config.yaml
model: "autoregressive pixel model"
dataset: "simulated grey scan slices of phantoms with and without marks"
train_examples: 122500
image_size: 16
horizontal_flip: false
levels_per_channel: 16
vocab_size: 17
arch: "transformer_decoder"
width: 256
layers: 6
norm: "rmsnorm"
norm_position: "pre"
activation: "geglu"
mlp_ratio: 2
head_dim: 64
fused_qkv: true
bias: "none"
qk_norm: false
parallel_block: false
inner_norm: false
drop_path: 0.05
positions: "learned"
tie_embeddings: false
init: "kaiming_normal"
residual_init: "none"
optimizer: "soap"
beta2: 0.95
lr: 0.0017
beta1: 0.95
shampoo_beta: 0.95
eps: 1e-08
precondition_frequency: 20
max_precond_dim: 512
one_sided: false
adamw_lr_other_params: 0.0009
grad_clip: 3.0
steps: 15700
batch_size: 256
epochs: 32.8
lr_schedule: "wsd"
decay_fraction: 0.3
final_lr_fraction: 0
warmup_steps: 780
weight_decay: 0.05
adamw_weight_decay_other_params: 0.05
Rows from block 2 of a small autoregressive pixel model, named by matrix and row number. Rows with one number belong to one neuron. Each number is 50 + 12 x the weight over its row's rms, rounded and kept within 0 to 99. All counts start at 0.
After each neuron's rows are labels from the 100 images, of 14848, where the neuron reaches its largest size: "responds to" is what is common among them. Only what is clearly more common there than usual is listed. The data: simulated grey scan slices of phantoms with and without marks. In brackets: how many of the 100.
# gate: MLP gate (model.blocks.2.mlp.gate.weight, 512x256), inputs 172-255
# fc1: MLP up (model.blocks.2.mlp.fc1.weight, 512x256), inputs 172-255
# fc2: MLP down (model.blocks.2.mlp.fc2.weight, 256x512, transposed), outputs 172-255

gate.391:48 67 36 66 57 46 53 45 58 65 68 60 49 61 41 51 76 42 62 29 42 50 56 51 59 54 52 51 53 51 48 53 50 69 70 15 40 53 54 50 70 27 49 32 53 66 58 42 77 33 50 50 56 43 46 81 42 67 53 56 44 53 42 72 50 60 56 31 31 47 54 60 54 45 62 35 60 47 64 42 58 26 26 58
fc1.391:70 60 37 77 47 48 41 39 41 52 34 41 48 48 52 46 46 56 56 42 46 68 52 41 53 30 67 58 58 78 29 50 25 58 53 27 53 56 41 45 47 52 56 53 61 35 51 38 40 64 47 50 66 40 47 76 53 52 57 50 51 55 61 67 41 43 40 59 44 36 50 53 48 48 72 77 44 59 68 54 39 29 45 74
fc2.391:52 39 52 43 64 51 74 38 48 63 64 66 30 62 50 65 57 61 24 48 31 67 42 70 40 43 41 40 66 37 65 52 45 57 31 46 53 45 32 35 48 60 30 43 60 43 42 36 23 59 49 64 52 53 44 44 42 38 48 45 60 45 41 42 30 34 66 46 52 66 55 65 33 54 46 48 58 33 34 51 40 49 47 61
responds to: chest (100); side: left half (99); several spots (49)

gate.430:51 46 37 32 42 32 56 53 40 61 67 41 61 50 52 55 33 68 59 52 52 35 60 67 47 48 60 54 73 55 44 56 20 40 49 49 59 68 39 66 51 37 56 76 48 30 56 35 51 48 37 61 58 52 63 46 36 58 58 29 38 34 37 47 50 51 74 58 62 77 49 62 48 28 37 50 56 34 45 58 52 54 57 46
fc1.430:48 49 46 42 23 52 66 33 56 42 57 35 55 47 35 55 33 61 33 47 55 59 58 56 49 62 47 54 29 42 52 62 46 58 33 70 46 46 61 75 48 64 79 48 63 65 61 54 42 41 37 46 48 42 54 27 31 64 63 54 34 66 40 43 46 39 66 47 62 58 58 73 47 53 52 40 34 63 62 51 53 35 39 63
fc2.430:58 36 54 56 56 65 68 54 44 42 54 78 60 48 54 52 48 43 77 51 51 43 47 42 45 55 59 45 53 35 52 73 42 23 26 34 65 46 49 71 49 45 29 55 60 30 39 47 51 47 72 64 49 60 70 46 82 30 63 40 72 41 47 70 54 53 49 74 45 40 52 58 73 59 65 42 43 34 26 43 66 60 52 25
responds to: limb (54)

gate.115:59 58 58 51 53 59 43 34 28 41 52 35 51 54 21 46 44 31 53 41 48 54 51 41 73 34 48 40 28 29 50 38 76 73 58 73 36 53 61 62 58 57 53 64 26 54 58 53 62 52 40 26 61 34 41 47 59 43 43 58 53 42 69 45 41 60 52 34 60 59 59 68 51 49 27 58 40 30 61 22 60 43 51 66
fc1.115:57 39 51 51 41 34 57 49 39 68 53 45 54 31 42 43 45 60 61 41 48 48 65 52 67 41 53 42 54 48 35 29 51 31 68 51 46 75 65 48 33 49 31 33 49 49 48 59 49 56 54 15 50 56 50 48 35 69 47 64 68 37 40 48 50 38 56 54 71 65 52 68 33 59 55 37 30 53 61 50 49 34 21 64
fc2.115:50 69 62 44 42 53 64 42 57 52 43 62 37 59 52 74 55 58 49 35 55 47 52 33 58 67 41 30 66 22 56 28 63 58 51 31 39 57 40 68 50 51 42 61 62 57 40 61 56 63 41 46 45 69 51 64 69 28 46 64 43 40 32 43 58 64 39 62 56 61 54 50 74 42 45 42 47 52 56 51 47 72 53 69
responds to: head (52)

gate.382:39 66 51 66 76 47 56 79 58 77 35 53 59 59 34 52 35 31 58 45 38 61 51 75 40 62 49 64 67 44 50 63 60 54 46 80 68 59 47 32 45 50 85 30 65 54 61 74 52 65 57 43 47 58 37 44 52 57 60 50 58 46 42 37 48 33 44 39 76 35 68 43 75 43 64 49 49 68 41 52 53 32 47 65
fc1.382:43 59 31 70 80 50 70 39 49 51 47 56 55 53 34 59 42 43 51 36 56 38 64 53 43 66 58 59 64 44 37 63 47 64 51 53 53 52 57 39 42 57 53 47 60 63 44 51 37 48 45 53 42 45 50 52 49 80 59 45 52 56 55 82 61 36 37 69 31 57 48 32 45 70 29 36 39 63 53 66 64 56 71 58
fc2.382:56 53 45 51 23 53 39 30 27 56 72 67 56 50 43 57 62 61 48 66 40 57 62 53 71 54 64 43 41 81 68 65 40 48 63 28 48 38 40 46 69 38 51 46 33 77 57 26 67 45 44 40 40 45 59 62 49 51 44 50 41 57 37 46 51 61 40 41 31 65 12 46 29 59 59 52 60 50 52 58 63 67 51 71
responds to: limb (92)

gate.374:42 29 63 41 52 39 67 46 60 55 53 46 31 45 45 47 56 69 45 56 37 57 55 43 39 40 58 55 59 37 38 62 52 38 48 52 50 58 71 41 63 55 43 66 49 40 57 62 50 40 35 56 58 38 31 41 44 38 33 52 21 46 34 50 56 30 42 63 63 66 63 46 57 61 57 56 47 41 51 21 56 62 47 50
fc1.374:68 75 69 38 47 66 38 53 89 62 31 46 73 49 41 25 47 68 39 48 59 44 61 79 69 38 49 45 38 62 50 55 45 60 70 63 45 57 67 36 75 61 51 47 46 67 44 39 41 50 47 33 48 43 49 42 25 56 50 58 43 67 38 37 39 63 36 58 69 51 53 51 57 58 50 56 35 54 52 60 51 38 68 56
fc2.374:44 51 59 70 41 52 61 42 39 37 55 60 42 52 45 35 64 75 39 37 31 29 53 66 26 45 36 62 46 56 51 81 45 37 68 60 50 57 48 53 46 43 49 54 81 55 29 64 59 78 46 44 60 70 42 38 61 42 47 61 61 51 56 59 46 72 35 50 68 35 45 45 50 54 56 53 67 55 35 52 48 54 43 42
responds to: low contrast (100)

gate.274:55 41 64 68 55 40 54 45 43 48 35 28 42 46 58 50 58 42 24 56 58 61 37 44 61 63 59 66 78 21 74 33 58 46 52 37 54 35 40 63 57 43 37 64 62 35 54 51 50 39 58 37 71 42 48 52 40 48 58 48 56 37 38 32 66 42 62 44 44 48 59 53 33 57 56 34 61 40 82 48 38 36 55 38
fc1.274:53 46 47 54 50 62 56 49 42 48 42 39 62 49 45 56 43 54 65 31 54 56 58 49 39 57 55 61 45 57 28 53 58 44 59 63 53 52 30 41 40 45 66 47 52 50 46 67 47 36 53 56 57 40 67 57 46 40 53 67 54 46 57 57 50 65 57 59 50 45 55 67 48 46 50 51 41 49 65 44 49 45 38 42
fc2.274:47 47 58 36 68 23 46 40 81 40 60 61 53 42 50 41 34 25 35 52 44 48 30 46 62 68 54 42 52 50 34 28 43 34 53 42 47 63 28 55 54 43 54 57 48 29 66 53 48 64 66 60 47 53 53 60 48 51 45 49 48 34 51 61 29 57 42 43 49 53 28 68 42 70 33 63 57 63 37 42 65 62 70 62
responds to: chest (80)

gate.167:35 51 39 53 66 65 44 50 57 35 46 45 43 55 62 45 60 50 64 47 51 50 45 52 48 55 41 60 57 53 44 68 42 69 48 47 46 41 69 44 58 37 43 50 55 72 48 60 36 56 33 63 54 24 58 64 56 42 66 55 41 70 57 69 31 64 28 31 42 43 54 49 46 73 59 30 46 46 49 44 64 53 47 69
fc1.167:52 44 47 54 74 50 48 66 52 40 41 65 39 48 37 46 54 66 59 54 49 38 65 62 63 30 38 51 48 43 34 41 35 54 70 53 62 42 72 50 31 51 56 49 80 46 41 63 62 41 31 48 67 55 44 41 44 43 47 31 84 47 63 62 52 49 62 41 57 49 32 29 31 65 48 28 62 56 25 68 34 49 54 44
fc2.167:75 69 64 38 44 54 34 61 53 57 56 49 59 41 50 68 64 40 33 50 35 46 62 53 29 45 29 33 54 63 64 55 24 45 50 25 53 57 44 44 61 61 50 38 44 54 54 67 52 28 49 36 43 71 53 62 49 53 30 38 41 51 61 50 40 65 50 40 42 59 62 52 36 22 28 63 49 54 49 50 51 68 39 53
responds to: limb (68)

gate.68:41 54 61 43 58 41 54 61 58 40 52 43 68 61 47 26 44 31 50 56 55 20 39 51 57 46 60 46 37 66 57 58 53 49 50 66 47 54 52 52 46 57 75 56 58 43 59 47 58 50 48 50 60 47 52 50 66 69 40 44 70 44 53 31 53 43 63 56 45 70 70 48 27 55 78 33 35 49 34 58 62 55 44 58
fc1.68:48 49 37 59 52 53 55 30 63 51 39 39 51 27 58 55 53 27 54 57 33 46 40 57 74 36 51 41 44 62 25 60 53 59 45 66 55 57 51 57 70 43 40 53 28 57 40 51 61 51 53 54 14 57 64 46 67 72 27 51 52 78 49 35 37 48 58 62 54 48 62 38 64 32 54 58 47 43 52 42 72 31 54 57
fc2.68:50 63 51 63 46 58 40 55 32 62 65 44 52 41 22 58 34 57 62 41 74 54 61 32 52 38 45 56 81 44 52 47 70 50 45 25 56 49 56 52 42 52 45 53 40 60 54 43 58 40 67 52 21 51 23 77 59 38 58 53 49 37 28 53 79 58 33 53 51 45 50 38 51 48 38 22 60 57 63 25 45 51 50 51
responds to: chest (82)

gate.458:56 47 42 49 67 28 54 41 47 67 55 27 69 56 43 65 63 55 58 65 27 55 54 32 50 55 44 48 87 71 50 71 52 38 24 49 65 67 40 38 57 50 76 52 31 72 40 42 49 65 41 43 47 46 46 73 34 43 65 43 50 26 32 50 51 64 56 52 51 41 49 70 65 62 45 47 44 40 61 43 48 60 56 44
fc1.458:47 42 49 62 42 38 74 67 32 78 49 47 42 40 56 54 39 39 43 68 44 21 45 35 60 47 40 50 52 33 57 42 45 59 39 65 58 58 61 58 29 42 73 43 66 64 48 49 40 59 49 51 27 73 44 55 60 43 37 54 61 44 61 21 44 61 73 56 45 38 53 70 58 54 37 74 48 59 43 45 36 71 31 52
fc2.458:52 53 60 54 36 61 55 48 69 33 41 34 40 52 41 51 33 60 35 22 55 37 64 70 60 52 44 38 49 41 36 59 23 28 65 57 47 55 48 54 62 33 70 56 44 45 42 58 69 56 41 51 53 41 44 72 48 53 51 50 22 38 74 53 49 60 46 57 56 54 58 48 43 42 32 66 52 54 63 53 64 50 51 61
responds to: head (95)

gate.97:48 59 54 34 75 33 36 60 77 45 30 55 47 59 80 40 39 74 42 50 61 63 55 67 56 46 39 49 61 39 35 59 34 33 43 74 71 31 09 80 37 28 42 55 55 42 60 59 48 60 47 22 52 56 40 22 61 60 49 59 66 48 53 37 61 55 50 29 41 37 59 51 54 43 31 55 42 70 56 60 55 23 65 57
fc1.97:52 42 31 58 58 22 47 40 62 54 77 55 56 58 40 61 67 43 42 38 63 58 46 50 65 71 71 54 59 51 54 28 32 47 81 62 41 47 50 56 64 38 41 39 49 23 53 31 47 22 63 61 64 45 65 63 35 52 54 57 45 54 55 37 28 63 27 51 66 48 53 58 56 56 43 49 46 19 58 39 52 61 47 54
fc2.97:78 56 61 53 19 36 56 49 47 63 52 56 52 33 49 53 44 49 52 45 61 43 37 55 41 41 57 64 58 39 44 54 76 72 59 62 59 49 46 47 51 54 61 68 65 46 43 66 61 52 44 37 34 65 47 41 32 71 60 66 50 25 72 68 72 51 31 52 41 46 54 51 57 28 57 65 36 55 59 48 29 42 37 56
responds to: chest (100)

gate.67:59 49 53 45 70 56 69 49 65 51 65 65 76 57 49 45 67 53 56 33 58 52 49 57 65 62 51 60 50 53 38 38 48 45 38 44 31 37 33 50 36 37 47 25 47 79 37 46 38 74 21 63 44 45 50 49 47 30 49 50 44 55 44 41 28 64 43 36 44 60 53 25 50 41 39 42 59 43 51 71 31 38 40 34
fc1.67:60 49 53 54 45 42 46 56 72 24 60 76 52 48 48 56 38 36 43 36 34 68 58 46 51 43 54 59 47 53 52 10 61 47 53 64 39 58 46 67 18 44 50 45 35 52 43 45 39 50 55 50 29 61 48 57 54 49 49 39 29 36 70 74 46 39 47 48 71 48 41 34 70 54 52 37 60 59 48 28 56 55 63 73
fc2.67:51 64 40 70 60 58 54 56 64 32 43 57 29 48 44 70 59 73 64 51 67 62 50 50 37 79 43 64 58 42 46 59 43 54 70 47 41 40 54 49 67 42 22 67 42 50 59 58 48 67 44 67 43 54 66 50 50 55 35 51 52 69 50 26 54 81 38 48 35 34 56 64 63 44 47 49 62 37 44 55 61 66 54 47
responds to: limb (53)